A small GAN, trained from scratch: adamw at rate 0.00042, 3200 steps.
Rows from block 9 of the discriminator of a small GAN, named by matrix and row number. Rows with one number belong to one channel. Each number is 500 + 50 x the weight over its row's rms, rounded and kept within 0 to 999. All counts start at 0. Numbers have three digits each.
Before each channel's rows are labels from the 100 images, of 14976, where the channel reaches its highest value: "patch colour" is the nearest of a few named colours to the mean colour under the peak; "top examples" is what is common among them. Only what is clearly more common there than usual is listed. The data: short English words printed on busy colour backdrops. In brackets: how many of the 100.
# convs0: first 3x3 conv, stride 2 (discriminator.blocks.9.convs.0.weight, 144x96x3x3, each kernel summed), inputs 0-95
# convs1: second 3x3 conv (discriminator.blocks.9.convs.1.weight, 144x144x3x3, transposed, each kernel summed), outputs 0-71

patch colour: green (42)
top examples: bold (72); white ink (30); black ink (28)
convs0.130:575485532462562497531523395441489440452569640558467476509468462403434389444419526546514548427393474427416570535537498468524492518556481473482502554405521470522471572563533465457505497559479497521539507448558531467501549480556573445518474544540412559427529532477552475507478500524552458493
convs1.130:471467495429525579458564424520509472473513496581512449331444465492485494536507527427494490481502423452511427495482510490499527470459510469457438492477512576425456511559550507460430468453468490493499464444464499462377

patch colour: white (49)
top examples: bold (92); black ink (64); white ink (28)
convs0.37:530510456504505406483413415454540551558513545570416524514450492504410524494482494588441579468464462601551512594520455476403543511471542469501574542526515508534470593455535497441485542526480415473470450481569567611520505532500526521545436460457503486539427591462448562541619472512530504491
convs1.37:531528475432429596564558487472425518513430414450472494441400490577513519496445408478515451570560489541436496490529470510567503529474511458396537530508544446446489523477464471471448477582466485522502375453443478459536

patch colour: grey (46)
top examples: white ink (28); teal ink (26)
convs0.95:517522470484479575529429512483464443481446544391557495531433515499439551497560505441526478488467531531520413542532497543571456537451451451461561370516440415496408460517494497516554414483479423495540486494490387486441540476447499417538541500481547545432628542563477516387541528526446562492
convs1.95:504549446610453566520526450518461483512466542508524529490501487495440396508502446544518472489434576514487551476529428508538427516512446468462576507507426523515423577474527469487484435430557520519548394605538536484499

patch colour: pink (46); white (43)
top examples: bold (74); brown ink (31); black ink (28)
convs0.17:452463492416515425503491566484434447562475445459426460455423459540474453537563457421509512490554528476507400404486534493482443495548418523454520565445427493448514448519516479479471499523444465524484455348364499524467530435490477443523508567608476517444510497480504418446466555547582530470
convs1.17:498534546424537514471544502487451529532397504502478475497462418463494527570491544589506452521563471379529560532419503432533534408449524507528455458396566492401507567393541504566515471499453412521519479453548573442479

patch colour: green (54)
top examples: white ink (32)
convs0.58:500492459485551504505433430479482546452585551515580511521440516495492563430471473400478460386483430525504595495584537525543480495417494523532426538446580476519497425444577462469375530574465531501500479509494563442448538581525440526518412513549465514587591541518502445510563491563507523422
convs1.58:479531482415478474474558497516520511456455479471489508574426427556464499435436447511502551420586500463590488449499536525528590495520444333484480466559543526360526534501524470530523520471468457555564471492466471476500

patch colour: green (27)
top examples: white ink (63)
convs0.106:472524581481534577496539545413468408617534485551532561545481506473486484521540477450542538498469397568472518440425491499545464517496512562514566510526509523521476510505459498562504456505451643473486482476422466536600528440558585490520534514409544446465493511445642505487458540578543393492
convs1.106:508523498457455464531590459515429444504478471441402507437469450431547496502476374567466531467488548599499447609571549499476505469518482449379434407559513541460531471523498491499489501450449581546474532483421557489461

patch colour: grey (57)
top examples: white ink (28)
convs0.125:481515481482463527413497473494528392525455534415586416531411499497499480546626471407522539452512492466584505456458508571521484520466512432563449470539560516444472506530495517444430435441388582456511464476515418462564561482461498455468500492530479451379521560483456595490448554542538455450
convs1.125:524488507506491507501530501437527446418552520587501508494525526458521519505496438440486442408451505367474448456525392512467392614513457486434464465455515420483469480466496407513512590525536569467413518519543482522446

patch colour: black (46)
top examples: bold (87); white ink (64); black ink (35)
convs0.27:466495539444494497521507497477534477493555457451494447454422479509487495397477451468550484429532563664536520548435536511472474469565605571551618609522484556520485534555458501525448482547407490577491473558443495507454541486545531514499470453551490528529560422540513467601481435464511605435
convs1.27:525544491450496483521474456455490494552448398507489460444499539398499467482444528465437506568540477440443534440473497507482457442460492602433504414484527543547427502590419495533511478518496539552551462482568543402430

patch colour: black (53)
top examples: bold (87); white ink (36); pink ink (26)
convs0.54:488480520480383503553440554428478496456406480518433424520506606592488500438515505478509483437428586600437421470406578474500479514455494445571566446513467469535459558464497466548456520442454459478516526468485500428445543528520533410521451436580422524494439525477498449418440531445472446497
convs1.54:437423475513499492497488487394457539506537552553405492505509500498422520490422548427510633442496476431526549483480561443498543490515461588516450519415477462428513476488481503407487420529439458498437486455524475516414

patch colour: white (50)
top examples: bold (88); black ink (67); white ink (29)
convs0.104:619517550536546443501432503447519500506564582580505504529463485530473483491538488475465531487441633512497499553467466517478486544486467530547573489447519542478415542498557432536568521480515457492617515502405510518496552469442488506549478608582586519510471522474514495486562422543598642407
convs1.104:537582428518502569543484445465444559426510535549373440399426434494404483465504516476581485523578514465448529473439530541544530482462440449429452478454480544497422548525579479542489472566448477536503454485444498456577

patch colour: grey (74)
top examples: bold (79); white ink (67)
convs0.109:462504589453507553481559454514515510543522513454435498562531463503505416452609493441501403585470581495446413510499453468518551506493507544457562513539472593504590449483492505534454548347543539540482477561415502504471549462538455403498525518383501470459447498532577465550458435556529543552
convs1.109:586508445453464435507478453544502483478420577519513476548555506477580510470498478388483498399445482446532501591486416511493465512538427588543489559488489547479485628553442422519472476498430566461446439529554401514489

patch colour: grey (64)
top examples: bold (84); black ink (59); white ink (37)
convs0.118:508514547509502483507543668529554501468481555613615507562485500501463526509447499489528547527392590556439478522488592486527514521578578554495541591410495480455495503431513479548563513507509492544452540528432515540547569582566521534571536488473521470485474422585477523430496488579540532562
convs1.118:538483503502490405493403443435463485406503479497450414441472435507469505478487496532494512412391531497544558586477389479509523489485453523426440358485487545359450551512475513546503506572439490499480451536442563458553

patch colour: green (34)
top examples: white ink (59)
convs0.59:549556564564463468407450463445595608464558497503527535544538442502440446578453458460448561619428473610477529545560447463528468594516506460555507486507505435513476515563593545519478465518519474496435544575516518454501555486430455540572520540550524474543412557479537521566551509575480517461
convs1.59:450641477488613490515554412465473573504484443526480461434534522488527538472488555468463470539548463459463545503515583518394498533546491401435599466412533507437411546426521488535520455622444478531546425416513506459543

patch colour: grey (90)
top examples: bold (91); black ink (58); white ink (32)
convs0.0:503502481521513416461551528484489444589511512571505485474558472526537521594569506470472479625550447592403510454509559481526572519560510557542438460479439549558511500533621425484470574498458436567500497503532565485474614522560506470467493507527520500607471533435483448565499569466585502406
convs1.0:550550502421518538520572372559458580501498580479573447592534437463522490496532486465477459493510481497533539548483478558504508525518418456506457419463510482449479575477511507519549462651448523554523518437438522495536

patch colour: black (67)
top examples: bold (87); white ink (63); pink ink (37)
convs0.9:480543516482488500510417549446422514431553495547452508519528565517474416449487411567389474506466568514374493510533514552513476460539621428512516428475472440462455586429484534517489560440514491456482369506533487520473547524510415515481555443499550523544567509556577524478474497561438415575
convs1.9:448515541523569418515438478488542485430539522540481436547509550446401570572498560442491575466454509470567443532563532397601565522508496443500461501508474535439329572545466577407493456436465549466500519449447508389493

patch colour: pink (77)
top examples: bold (83); red ink (48); brown ink (27)
convs0.140:544477540422563503481539438570580477545547560586472524410497533554476441389446487524460490364460466499516481494487455506583427564470492459504461472483508503561543476492521499389418554472491538503473521480475512434435531559465596490563391526521464501508504467508503374531494494531598549420
convs1.140:597496474407509521600515437546514482470457344502437484502439562442435481426384428561434441530477413478511530424468583525455532428465529525426538458569508456480492505484506495517506556542481492520572441427448504467496

patch colour: pink (53)
top examples: bold (76); red ink (34); black ink (29)
convs0.98:512496499536577444433438478455482533466561486629496449492526431502423513529453487574530490511436482541382486507526449460556502458591484537437512517385487357577562443498531507363452482526472524496514517503477590468549566469446556494532489477544596498503441483569513436500514518554542500470
convs1.98:510514496382578460506502447555501506519519484523486415505505495524503464463512467603542458462494403448451453518427561534467517492498469458361485522446539427553518598531527586515468534597459455520590563406479411482505

patch colour: green (44)
top examples: white ink (59)
convs0.22:629536429513546438502460529502531453500469548562507606518532561438472589451510530458525459448540445572555582529441486572514446475513545548508473524512581478578490538445501471462515440551456555460526542577572528567601524565527466508475530511486653532513569456500562544476412529504508545465
convs1.22:498503446435514573571566432443446553548509468463491465430527445460512560476490460494525374473475480497394501434550445546560492518498479430391512481492522468456494480476576499504424390535425422569454405529453393420487

patch colour: green (26)
top examples: white ink (72)
convs0.6:474418567491432430485473543523508536541494579513539467635484569472472531552533461511491612579435553591502436521478466519528526464541528548484542513579496507415423458467542580524574405458549588525502452564472473494563547435587493546554554442426519557518509513512505510505448457548556422503
convs1.6:525462505465439519456466426521486482522500506569530560375499458522491549453425489495479492448467525458564423550477524494559489601448407529470448455474465500462497478598447468483494469480508464513471495441527449442450

patch colour: green (31)
top examples: white ink (39)
convs0.30:636509462466599513552408472495470501481472586464519460477500535511562518466416532455465516513356491567421564502656469499384444559546488438478500520438594463492471535508483480489513516545487538466532534397446471430456470516502561463473444507542477528509475534526564483420493487488512562521
convs1.30:479493515481530512493596462561519553487480513505483410460442468484372411559466450447521545472482506509504432415469471438460501453421397401441520485464500509436506635477544460488445465525381432541472463463501462491480

patch colour: green (46)
top examples: bold (79); green ink (30)
convs0.129:593536566514537488540420564476517495485487436470498556479559517472512538558549585487501428517471419587563589442614566496525526520478466532504486516494459516474512586552534535486525496553425578446532527410489536488455469673504489494473534513611598566517554499466467528483505583469475547469
convs1.129:508446619493571555434586489454464542462579434510562491380460511448496501499455479491522489477496429576484523493511517506601596494495478476502608458592589511397523622448540553544441475562516458575461467511478514486505

patch colour: green (57)
top examples: bold (72); green ink (29); white ink (28)
convs0.51:546574518535503650497546428552477469571466544557489547514531480496455532470552518458471498517559454622540606471567550455432460587498467517536522575479588498489494464532505535509555462580564482431521498441527497571410516569512531540468610549505586521468558527441575550497473574525504524519
convs1.51:499486523523518517480519523469477631427505406447574461466578498494443503544471474484528497403500422583520453506537495520477442540534419414529439380513448434459446490363517456565486418478547506561426511495525501479535

patch colour: white (41)
top examples: bold (71); black ink (54)
convs0.16:503472500443445356483391452490526435482496466406542466501463376517619458476472478489458449489536518591443475572514503460540507437508517407487477428370481475481492464468528475410478455464463493515540431457487512406505506448435449521511429528544557492530468540474574526410510489439490527468
convs1.16:526478515462516467408505518460498507527465582482484487504453571513396502565486482528556524515563508403412406556496548566465633449471504540462514433454507475510566504499463473497464453506534459445480496491438495517412

patch colour: green (27)
top examples: bold (72); white ink (54); black ink (25)
convs0.25:546572477435591506598469443480504523506460572468590468526486498436426517443470494575572562441456484473450566560429447600547449514490511438512491385391536540554444546510570491481551534580494491496560517493583529531539543573482506477543500579514611582440550494465518522466538490540501509519
convs1.25:558555454457483492520490469477419522471490456465457463450465380549496521460544433519506486462603527576460508455444465504485547573416523404352518510510508463530416531389488507510513498562483462572537441493440434457501

patch colour: brown (54)
top examples: bold (82); yellow ink (62)
convs0.29:524481591432542622524535445492426467614508515489471415535472490475454489494545578496586470431562518508498380457561583434451472474504565508541488585533538514482522393466545482459411500491447497420508533397484464509492508472548502472449511525496513543428561445582389447478508507529523461484
convs1.29:548514431515491467498436431495481504436484478609493530501598567433460521478500474478392496575529475465491415581529461467469475449467401472449510448471502536510517524460454503419397517538460466561455452602518485384425

patch colour: white (42)
top examples: bold (83); black ink (47); white ink (35)
convs0.15:569448573418495521460406567453594542469525522472440478468479535467435511521448487412529383505502495501552499534596508476499547472502513523502498512486488507439476469565530424402426460481408517456545438422401496396456481545565491470463368496488504499443413496503496473429446545424505510534
convs1.15:550501486495559525407447585490494429468525463557515538516512593472488402476484493526488572416482467491421498422552449500490623589498490500463463493504481554440487484539546536386597550575445558549486508467532497429400